{"dataset": "coloured fractals of 300 iterated function systems on busy backdrops", "encoder_norm_position": "pre", "encoder_head_dim": 64, "encoder_bias": "none", "encoder_num_experts": 8, "encoder_positions": "learned", "decoder_width": 128, "decoder_layers": 2, "beta2": 0.999, "eps": 1e-08, "max_steps": 7200, "lr_schedule": "cosine", "weight_decay": 0.2, "adamw_weight_decay_other_params": 0.01}
Rows from block 8 of the encoder of a small masked image model, named by matrix and row number. Rows with one number belong to one neuron. Each number is 128 + 32 x the weight over its row's rms, rounded and kept within 0 to 255. All counts start at 0.
After each neuron's rows are labels from the 100 images, of 14976, where the neuron reaches its highest value: "place" is the part of the image that holds the peak. Only what is clearly more common there than usual is listed. The data: coloured fractals of 300 iterated function systems on busy backdrops. In brackets: how many of the 100, against the usual share in percent.
# fc1: MLP up (encoder.blocks.8.mlp.fc1.weight, 1280x320), inputs 0-79
# fc2: MLP down (encoder.blocks.8.mlp.fc2.weight, 320x1280, transposed), outputs 0-79

fc1.54 [156 108 151 159 116 127  96  89 185 172 116 133  74 118 109 152  83 123 108  81 150 118 130 141 117  53 126  70 147  86  84 128  68 137 115 105  56 135 101 106 128  83 109 119 177 168 104 124  98 137 143 163  63 160 164  86  87 132 131 159 129 120 168 160  95 184 166 118  73 109 179  76 149 163 123 132 130 113 142 102]
fc2.54 [137 121  90  78 160 107 179 180 110  92 124 101 166 109 164  95 148 107 142 143 109 133 187 109 149 198 133 177 110 149 178 106 152 144 168 107 127 130 138 147 133 159 127 175  95  64 155 147 147 128 144  99 183  83 129 158 200  96 115 126 150 134 127 125 146  49 100 131 206 134  79 178  52 101  83 154 137 149 105 168]
place: bottom right (32 vs 11.1)

fc1.579 [131 222 116 126 139 167 130 155 126 141  98 166 146  97 134 128 135 135 171 123  36 165  92 147 150 119 130 141 166 105  71 107 125 150 111 184 224  94 118  93 132 118 185 105 176 117 173 134 144  48 134 106 168  84  78 123 155 177  93 131 127 107 133 143 142 102 102 183 152 120 123 127 107 133 124 133 140 177 125 142]
fc2.579 [144  69 159 144 137 128 104  81 114  70 131 103 134 127 189 117  56  84 134 118 148  73 177  62 121 122  79 108 114 164 180 122 146  95  95 124  55  98 126 151 140 105 109 112  31 142  66 139 110 208  89 158  83 184 121 151  99  65 157  99 160 146 102 150  87 135 126  52 126 116 136  84 155  95 124 126 105  91 169 139]
place: centre (43 vs 11.1)

fc1.524 [140 128  92 141 127 117  87 169 121 203 157 128 151 172 117 150 154 138 113 130  85 132 133  81 163 106  68 132 149 165  84  81 158 131 145 108 129 131  78  53 166 112 164  97 126 132 161 156  79  96  99 146  97  76 108  87 153 162 129  65 105 133 165 126 110 120 148 185 185 103 128 134 192 117 107 103  89 207 102 193]
fc2.524 [103 145 188 115 119 161 146  88 115  57  84 152  90  87 109 108  85 135 144 126 195 122 118 165 106 155 191 109 111  88 156 113 131 144 107 125 106 127 119 183  69 121 116 174 102 120 123  86 191 153 159  75 158 184 133 135 105  80 116 199 155 126  92 129 129 124 101  86  95 128 150 140  48 127 151 154 129  79 170  98]
place: top centre (27 vs 11.1)

fc1.60 [ 86 131  65 110 132 128  88 110 133 102 124 144  84  99 114  87 151 152 185 112 150 144  68 126  98 104 130 178 109 150  94  59 122 130 146 143 106 141 117 100  99 135 102 136 116 105 165  74 129 124 147  92 100 158  78  91  53 122 119 125 131 141  44 164 130 144 145 121 102 110 107 120  51 127 166 125 100 147 164 120]
fc2.60 [112 147 134  96  48 150 130 143 127 147 140 190 136 104 107 143 182 147 126 143 141 142 119 147 132 109 111  34 117 204 138 122 159 139 100 150  87 101 148  64  74 148 128 103 121 129 106  87 120 117 169 163 200 109 129 110 168 141 148 153 110 108 131 122 124 164 153 182 143 101 140 182 132 130 159  89  85 100 150 164]
place: top right (32 vs 11.1)

fc1.486 [163 109 150 177 128 153 154  77 129 164 178 160 116 106 123 115 128 147 103 165 114 142 173 128 133  84 155 158 102  97 154 152 159 123 175 109  89 148 127 152 124 129  88  86 117 127 173 188 147 115 151  89  83 131  70 109 105 102 151  80 172 151 101 170 146 103 138 128 118 147 118 160 167 165 133 102 114 122 108  93]
fc2.486 [ 83 109 106  84 170 143 100 160 105 103 162 159  58 201 114 102 151 149 119 193 136 120  90  79 141  99 157  82 210 168 160 135 185  96  69 112 167 122 144 134 170 136 108 108  96  75 122 112 131  95 128 184 147 115 152  97 133 159 126 189 119  87 161 129  95 181 130 133 140 150 152 160  87 137 144 126  99 107 125 142]
place: bottom left (32 vs 11.1)

fc1.721 [170  97 145 137  77 103 108 135 168 172  99  89 130  62 141 154 104 111 105 135 137 117 168 105 159 180 106 129 131 119 159  98 131 133 126 149 171 125 129 132 142 175 119  83  92 151  85  72 129 151  82 163  95  56 157 109 106 115 156 130  72  98 117 157  66 125  81 160 140 153 106 158 123 119 143 158 101  90 150  80]
fc2.721 [127 178 104 146 178 184 149 126  91 104 160 166 120 166 134 126 143 132 111  55 112 163 115 174 103  65 117 107 107 141 123 123 130 121 132  83  83 127 120 133 107  54 147 177 156  91 142 156 125 129 154  86 149 193 112 125 163 151  83 110 186 130 153  96 179 176 193  56 128 139 167  86 188 145 153  77 130 157  96 142]
place: centre (28 vs 11.1)

fc1.660 [136 127  98 133 107 187 157 121 148 137 208  80 139 115 160 111  87 130 116 100 166  88  55 136 127 201 118 145  53 138  97 172  95 186  90 124 119  88 125  95 144 118 102 158 108  99  97 140 143 108  73 110 167 144 115 138 153 138 115 111 135 148  93 103 118 116 114 142 151 101 123 100 154  96 146 125  71 151  72 193]
fc2.660 [100 176 140 131 131 102  64 134 146 100  53 196 143 138 103 118 179  96 158 143 101 120 153  89 149  65 108 111 181 132 135  67 147  80 129 146 129 152 145 140 109 167 174  80 129 123 128 155 133 142 159 141  96 129 137 115 102 123 129 133 132  79 135 138  99 118 145 105 124 119 100 131 111 109 131 117 185  98 162  63]
place: centre (37 vs 11.1)

fc1.677 [ 82 144 154 149 176 109 107 147 160 112  70 116 131 165 177  85 119 105 112 138 120 173 108 150 129 151  67 126 142 135 115 175 102 154 138 105 134 123 153  90 139 153 142 142 154 154 176  87 140 156 154 106  99 153 142 124 149 138  93 163 131 135  94 133  85  88  45 104 141 129 121  98 127  97 138 110 158 112 143  85]
fc2.677 [143 140 134 162 138 151 128 119  70  50 151 135 142 113  98 155  97 157 155 151 124 122  96  67 109 107 180 141 140 144 150 110 140 123 138 117 136 139 120  63 139 134 135  92 134 170 129 204 135 109 128 188 136  99 156 140 113  90 122 114 190 152 135 125 126 122 139  86 116 170 185 165 188 133 211 114  95 167  89 127]
place: bottom right (27 vs 11.1)

fc1.19 [ 22 153 126 154 131 197 133 122  93 136  89  95 129 122 170 106 113 128 198 119 109 104  87 165  92 137  95 160 122 167 137 165 144  92 171  78 123 162 114 141 145 100  94  93 178 157 117  92 108 126 117 116  51 156 152  79 119 152 123 135 152 155 142 148 156 104 152 122 127 110  73 151 128 151  56 141  93 158 103  72]
fc2.19 [158 192 112 123  96 129  55 141 183 119 177 180 114 122 183 147 162 142  48 204 146  90 163 127 150 136 163 102 128 144 103 148 143 152  96 128 155 115 119 107  89 161 171 141  85 129  86 205 100  81  91 193 181 116 130 117 145 165  95 137 177  94  87 133 101 174 116 147 147 131 140 159 144 101 166 108 134 146 164 209]
place: top left (28 vs 11.1)

fc1.391 [105 163 150 126 134 145  98 145 100 126 172 199 148 147 142 125 119 131 166 124 127 155 167 139 128  79 135 159 105 170 179 144 129 143  95 148  88  74 133 141  84 119 128 120 114 120  74  99 127 133  20 161 183 158 153  78 196 143 106 124 131  88 138  90 106 103 111 156 138 145 131  76 181 150 146 101 141 154  99 135]
fc2.391 [157  61 129 125 111 111 160 115 112 103 105  70 104 103 121 138 103 126 120  91 150 116 112 117 126 148  80 111 175 104  98 123 122 138 156 134 184 122  88 147 182 166 165 157 132 148 186 168  71 103 211 121 101 113 102 124  46  93 123 145 100 148 180 141 153 135 126 125 123 113 105 140  87  98 159 201 122 124 141 171]
place: top right (30 vs 11.1)

fc1.111 [ 56 181 175 130 117 130 143 127 163  57  97 157  78 115 107 117 180 197 110 132 161 151 138 186 103 120  93 147 141 138 117 131 139 106 187 163 132 177 178 134 118 106 102 113 188 139 122 104  72 109 154 146 108 122 102 126 106 141 154  96 101 103 162 123 158 163 148 127 118 106 103 115  93 139 157 157 131  92 116  17]
fc2.111 [168  94 103 131 152 121 123 160 113 165 161  91 199 101 147 139  90  76 166 142 103  84 150  60 158 138  85 125  56 140 122 133 137 120 100  90 144 101  94 161 105 141 157 161 100 116 148 129 137  85  91  99 139 143 129 135 174 151 148 151 173 122 120 108  84 125 125 106 157 161 146 137 142 124 133  63 121 161 146 222]
place: top left (41 vs 11.1)

fc1.404 [ 92 170 184 156 171 127 138 136 131 140 211 141 187 149 144 111 168 140 170 126 123 124 104 100  73 101 108 160 151  93 125 153 156  99  78 129 124 150 115 120 177 133 125 127 189 140 104 103 115 133 146 129 122 130 115  88 127 197 105 137 151  85 132 151  97 176 116 134 113 129 118 181 116 160 108 136  67 141 147 170]
fc2.404 [157 147  89 102  92 142 116 100 114 126  19 109  93  95 150 118  91 111 108 147 156 153 180 123 163 158 128 114  92 174 108  89 127 188 176 153 159  89 158 126  95 160 137 131  56 100 144 180 141 132 135 108 128 119 137 152 130  54 171 159 106 136 126 116 150  91 128 172 154 133 148  54 139 100 134  85 151 144 116  97]
place: centre (28 vs 11.1)

fc1.104 [ 84 146 127 169 127 146 141  91 144 158 178  61 114 136 114 125  80  95 161 149 183 147  60 104 129 132 134 186  66 118  98 141 128 141 120 126 118 116 175 145 137 124 132 146 122 140 180 117 112 125  82 105  48 138 118 112 144 167 132 120 166  92 134 135 131 119 102  86  91  70 127 126  91 171 192 144 138 119 174 115]
fc2.104 [178 128 137 117 139 142 111  87 142  64 118 235 173 177 172  83 147 148  47 190  89 139 127 112 138  92  75  33 155 165 164 193 145  73  94 149 153 130 104 102 127 119 157  92 122  94  70 184 146 133  97 180 197 116 137 132 152 107 100 143 152 126 114 161 141 133 146 145 153 150 122  88 144 105  62  61 143 140 134 147]
place: bottom right (30 vs 11.1)

fc1.670 [138 215 101 184 138 145 136 179 130  72  93 163 173 158 115 109 162  91  73 146  96 173 124 184 180  78 105  66 188 113 156 124 133 108 150 101 116 123 136 164 153 114 119 128 168 131 152 106 133 102 141 102 157  87 192 135 142 151 148 126 171 103 189 160 140 180 133  73 110 130  81 112 137 123  83 141 124  95 160 121]
fc2.670 [102  71 175 110 142 130 123  74 141 147 153 110  92 105 130 151 120 153 188 140 177  94 163  98  32 169 150 176  94 152  73 112 156 146  84 120 156 130 130 113 109 111 119 144  86 135  60 130 147 161 125 160 102 166  60 124 123 129 111 135 129 139  83  71 159  83 131 215 183 105 127 134 118 167 133 116 125 166 144 152]
place: bottom right (28 vs 11.1)

fc1.640 [168 192  92 119 137 104 106 171 169 140 109 114 137 130 156 147 141 137 184 122 133 123 126 128 194 127  88 183 120 117 154 126 183  76 136 168 172 108 121  84 115 122  97 100 137 128  81 102  83 141 120 130 124 117 170  82 127 126 136 130  97 106 133 141 161 114 105 163 153 185 146  96 116 143  92 137 161 104 160  60]
fc2.640 [ 91 110 160 120 125 181 169  66  70  96 128 170 117 137 146 104  99 107  87 128 143 141 155 100  97 138 174  90 111 136  73 135 145 203 117 122  97 121 121 164 142 103 136 158  81 111 134 148 145  93 139 140 134 178  93 150 132 115 124 116 166 150  96 100  96 123 158  91 114  86 114 179 116 112 158  87 105 150  90 225]
place: centre (27 vs 11.1)

fc1.120 [142 186 173  93 158 155 179 156 172 104  71 124 139 156 134 158 126 176 161 149 102  81 154 183 153 143 111  64  95 170  98  81 151 172  84 124 131 112 115 132  81 110 171 130  98  82 120 127 173 148 147  60 121 135  88 138 129 139 172 104 140 150 162 103  63 195 118 143 195  77  94 125  87 153 116 111 104 153 173 157]
fc2.120 [106  77 109 172 110 122  82 124 116 155 181 110 109 114 178 107 135 113 116 159 139 130  91 114  69 166 124 154 161  79 131 184 155  94 132  96 166 192 143 140 157 121  70 148 131 152 140 178 118  79 105 174 118 141 146 140 120  95 115 121 136  66 119 135 169  80 153 156 116 177 180 140 164 129 119 134 105 138  75 137]
place: top left (31 vs 11.1)

fc1.419 [111 169 154 129 111 137 105 129  78 158 157  81 100 171 122 182 131 124 156 164  98 166 108 123 104 173 133 117 173 156  65 130 156 171 119 135 135  98 153 140  67 137 126 157 152  72 106 162 180 171 118 149  98  89 180  96 144 111 175  33 124 119 161  67  75  87 108  72 123 117 164  67  74 124  57 160 102 133 140 130]
fc2.419 [163 111 142 113 181 157 185  76 104 183 121 101 155 118 161 170  99 113 150 118 122 140 148 150  85 132 155 116 167  91 124 150  99 138 175 136 102 122 175 190 123 160 153 109  70 167 145  74 134 102 112 141 126 133 113 152 168 171 189  92 113 114 169 122 114 100 142 185 103 170 164  79 163 129 135 176 155 126 161 151]
place: top centre (30 vs 11.1)

fc1.375 [194 105 157 156 122 134 169 114 151 151  78 144 125 157 103 201 101 162 103 137 118  84 156 150 173 117  91 149 144 132 146 158 133 126 157 123  78  85 112 189 119 174 103 132  95 132 128 133 107 148 165 120 131 122 112  79 145 134 116 155 168 107  76 113 184 145 107 134  87 148 143 140 146 163 185 175 178 144 126 168]
fc2.375 [106  99 158 165 146 107 124 141 126 102 191 143 155  80 133  90 197 111 123 108 151 146 108 121 105 155 113  87 172 100 121 147 106 148 130 180 159 180 181 121 129  80 106 144  93 123 142 151 148 119  91 154  79 112 146 145 136 154 167 141 122 112 185 140  60 127 160 113 151 169 118 145 142  84 137  73  86 127 118 118]
place: top left (29 vs 11.1); top right (27 vs 11.1)

fc1.647 [137 168 111 169  49 142 135 141 155 141 137 119 152 128  86 122  83 122 162  89 154 151 115 128  89 137 152  77  82  92 178 104  95 115 118 126 125 133 138 167 176 102  85  68 111 120 101 102  97 127 136 108 116  82 187  99 107 155 147 116 116 120 166  81 151 134 131 145 146  97 146 153 133 122 195 140 179  85 149 137]
fc2.647 [156  76 156 108 181  66 120 100 115 107 120 181 108 143 146 105 148 139 102 144 116 137  81 134 204 122 100 141 167 130 121 178 165 134 151 164 139 105 133  75 113 120 157 183 115 168 153 134 165 133  95 189 135 139  77 143 139 105  98 173 151 148 108 151  92 117 113 103 117 141 110  61 106 165 101 125  75 169  89 154]
place: top left (46 vs 11.1)

fc1.254 [151 134 124  62 106 105 138 112 173 147 122  89 100 125 156 168 107  86 160 161 122 105 142  94 163 199 174 150 137 163 118 129 114 159 102 147  60 124 126 125  66  93 125 162 139 177 107  80  84 134  75 158  68 131 171 119 173 110  93 162 103  85 172  92 146 147 141 138  97 122  88 135 144 123  56 214 132 132 133  94]
fc2.254 [191 127 128 166 177 142 125 110  95 119 100  79  94 122  44 106  74 212  83 152 134 156 123 161 165 144 132 117 118 156 166 124 110 117 118 101 124 202  66 102 150 130  73 153 156 126 143 106 133 132 128 103 163 110  62 106  94 133 145 101 134 130 187  77 101 140 179  76 147 108 160 175 124 179 127  96 133  77 117 197]
place: top right (34 vs 11.1); bottom right (27 vs 11.1)

fc1.362 [115 154 136 137 133 155 113 104 135 187 172  77  49 176 126  90 185 182 130 124 100 100  60 157 107 136 189 141 115 145 108 154 151 142 146  76 122 103 164 176 194 134 178 204 101 117 120  99 161 113  94  69  85 146 117 141 166 170 105 100 118  93 136 108 125 137 118 121 124 166  97 151 152 157 126 141 139 155 113 106]
fc2.362 [112 105 159 109 170  83 148 120 159 144 120 103 194 111 168 197  45 121 148 156 133 135 169  97 178 114 121  65 123 130 179 114 106 125  97 217 143 145  98 100 105  92  86  89  91 135 160 144  82 123 149 189 125 101 120 109 104  99 132 141 129 155 127 152  83 121 136 127 156 109 151 115  84 136 131 157  72 119 160 165]
place: bottom left (28 vs 11.1)

fc1.246 [ 80 156  92 160 173  94 114  95 185 167 103 104 132 107  65 132 156  87 102 152 129  85 129 133 140 196  86 158  99  72 149  67 137  86 126 105 148 123 151 146 194 154 167 109 112 157 126 109 133 122 142 175 116 133  64 104 163 157 161  79 128 127 113 118 153 125 151 143 127 111 149 147 125 119  85 198 108 125  59 133]
fc2.246 [143 152 173  73 100 161 117 134 104 107  98 189 145 147 164 131  96 122 140 108  91 117 122 162 129  72 174  68 170 177  46 174 130 187 113  78 125 136  73 130 112  92 125 119 118  97 135 130 141 154 136 159 118 145  93 104 167  84 131 149 102 130 116 133 123 155  92 139 146 105 107  99 144 133 131  38 122 179 150 139]
place: bottom left (27 vs 11.1)

fc1.127 [113 155 121 113 146 139 163 128 140  98 105 151 114 149 105 146 145 143 142 140 107 149 116  98 188 154 117  88 149 166 119 140  82 107 158 130  94 154 125 111 120 104 122 136 158 170 138  91 143 138 114 140 140  83 138 146 105  78 133 106 166 230  95  93 115 179 147 152 134 124 120 117  22  90 197  65 121  94 125 170]
fc2.127 [155 154 129 117  90 101 154 161 128 175 147  98 125 169 154 124 108  95 170 144 143 143 140 126  30 136 148 131  85  99 120 173 209 149  52 103 131 171 163 153 123 101 136 128 133 127 134 140 147 135 157 119 142 158 136 124 197 159 210 164  85  76  85 159 125 140 199 127 157 116 156 136 133 142  92 144 150 144 164 108]
place: top left (29 vs 11.1)

fc1.605 [149  90  89 164  95 120  91 113 126 151 103 114 106 116 145 142 158 165 201 170 120 135 130 166 126 153 128 128 128 130 160 172  95 143 148 164  86 132 188 118 130 151 119 195 133 152  98 113 133 103 162 121  89 139  61  82 108 131 148 114 127 178 158  94 153  84  93 143 126 131 105 140 166 170 142 128 163 138 150 131]
fc2.605 [ 96 163 154 104 140 148 144 139 185 144 150 120 163 171 112 140 129 123 100  79 126 108  94 147 149 109 114 114 114 167 132  77 153  73 106 113 104 122 147 135  91 120 136  91 115 125 150 116 105 136 107 197 189 166 199 166 174 130 137 134 126  94 118 124 131 172 138 108 165 141 146 121 143 123 157 105  67 115 108 129]
place: top left (30 vs 11.1); top right (29 vs 11.1)

fc1.588 [105 122 123 119  90 143 113  89 125 181 106 142 101 132 183 131 127 117 144  79 136 126 167 119 136 162 154 200 166  94 193 146 120 107 178 108 150 168  71 132 162 122  68 160  78  85 138 144 133 135 152 167  95 129 107 163 141 171 132 146  78 136 101 106 132 148 117 137 107 105 150 148 150 119 160 150 205 130 210 114]
fc2.588 [193 113 107 148 184 125 153 133 147 133 155  44 111 144 123 132 144 169  74 161 138  92 115 130 142 132  77 119  23 138 116  91 133 137  98 104  71 117 192  98  58 138 139  31 173 110 149 105 111  76  93  87 166 138 172 115 150 139 173 114 110 126 165  79 180 131  88 103 105 151 113 141 141 120 172 127 115 109  92 142]
place: top left (36 vs 11.1)

fc1.33 [146 120 126  59  93 136 102  74 101 144 178 102 139 176 109 114 118  90 183 192 146 101 210 135 160 139 120 136 130  89 195 141 116 118 137 135 103  55 107 143  84 134 105 116 182 135  60 119 154  87  93 115 139 130 151 121 110  98 137 141 132 175 160 167 148  98 126 118  87 135 105 144 252  72  94 191 196  96 156 126]
fc2.33 [130 122 140 223 200 174 192 181 149 110 136 189 133 101  88 145 144 146  94 100 132 153  61 129 122 139 144  97  93 193  88 155 116 172 155 100 167 207 160 138 132 112 115  90 138 115 149 107 111 148 152 161 113 108 143 115 176 169 132 133  92 110 102 107 167 181  92 112 130 139 206 184  56 171 207  78  67 124 128 114]
place: bottom right (38 vs 11.1)

fc1.649 [164 108 168 157 105 110 135 132 129 156 106 184 173 133 217 130 170  75 173 170 130 132 178 104 156 125  94  93 168 155 149 153 124  74 103 175  95 134  50  98 148 131 143 185 121 100  94 173 121 158 122 135  64 139 133 129 132 168 130  73  95 103  86 159  76  97  94 114 132 107  86  93 151 176 153 107 107 143 119 168]
fc2.649 [128 142 107 111 161 167 118 160 131  82 128  94 105 126  74 118  98 148 112  71  83  98  81 158  61 147 130 133  99 125  82 137 163 168 153 109 187 109 174 144 136 109 149 114 124 135 146  87 156 132 120  96 228 144 106 144 109  88 131 193 132 125 180  88 199 144 136 142  90 145 132 162 121  70 102 114 129 116 129 103]
place: centre (43 vs 11.1)

fc1.511 [133 101 120 106  99 145 135 186  89 194 152 131 121 129 103  83 139 127 132 109 128 130 107  90  28 132  78 173 106 132 102 125 121 152 169 138  62 116 134 136 111 125 143 113 134 164 130 112 161 138 156 151 106 106 138 106 123 170 111 124 118  80 177 120 118 134  79 154  67 150 145 101 146 157 115 123 159 124 183  97]
fc2.511 [140 212 161 133 144 135 102  73 165  87 120 110 108 137  97 110 109 121  74 104 156 151 105 156 214 120 200 104 145 120 127 154 159  98  80 117 191 163 156 113 166  98 116 135 115  85 131 157  62  77 161 138 142  93 132 140 177  88 190 118 116 124 112 116 149 152 203 129 149  77 124 144 137 165 141 139  93 121  94 154]
place: top left (37 vs 11.1)

fc1.291 [113  76 183 102 124 118 102 121 169 147  89  60 176 132  92 125 185 106 147 160 175 111 129 152 119 169 156  90  84 121  62 103 125  50 114 138  72  95 145 173 151 166 103 156 133 180 134 122 148  95 157 138 104 180  91 117 107 178  89 116  62 142 137 113 187  61 149 121  83 124  83 191  91  97 146 113 143 102 109  79]
fc2.291 [142 158  48 114 151 169 134  90 124 129 121 233 127 159 151 154 129 164 143 109  54 155 142 182 119 128  96 108 142 148 123 195 125 191 142 120 117 120 134 112 128 164  79  96 102 132  87 141  91 121 120 143 163 141 110 200 131 125 135 147 167  86 139 111 125 113  85 131 118  95 148 160 152 108 124 129 125 151 169 111]
place: bottom right (32 vs 11.1)

fc1.625 [112 147 160 137  90 118  63 119 136 100 172 120 118 147 205 162 111 144 134 109 104 100 105  42 104  97 105  99 105 146 147 134 109 159 125 139 187 102 131 154 110 190 141 160 102 105  86 121 109 148 170 128  99 150 122 115 148 143 104  98 112  82  90 114 137 104 107 134 116 136 116 141 182 203 105 131 112 195 137  83]
fc2.625 [146 108 132  92 162 156 195 146 117 177 115 141 146 114  50  93 133 142 131 151 136 162 154 204 125 151 112 157 187 113 115 117 146  86 136 136 103 151 133  74 129  85 110 145 138 142 165 140 139 107 111 109 186 112 133 143 144 110 153 155 143 160 182 123 124 175 134 113 179 156 130  98  76  74 136 117 132 105 151 163]
place: centre (31 vs 11.1)

fc1.395 [120 103 161 118  81  98 151 116 101 109  87 121 161 194 153 137 193  84 115 143 101 136  69 130 120  90  83 164 131 125 120 157 142 162 119 138 122  79 130 115 131 100 193 147  60 109 123 137 111 163 102  96 108 172 120 175 149  88 112 120 163 140 126 144 112 141 141 165 184  90 142 132  96 130 137 123 137 153 178  87]
fc2.395 [138 167 109 158 133 138  88 101 153 112 106 123 146  86 105 104  59 154 141 121 105  86 152 109 116 162 130  59  99 145  97  98  99 134 145 119 120 148 109 129 145 154  87  86 166 130 114 117 166 112 159 117 144 117 115  82 109 141 149 137 107  86 123 122 117  82 113 101  91 130  75  91 142  71 128  86 128  86  33 189]
place: centre (38 vs 11.1)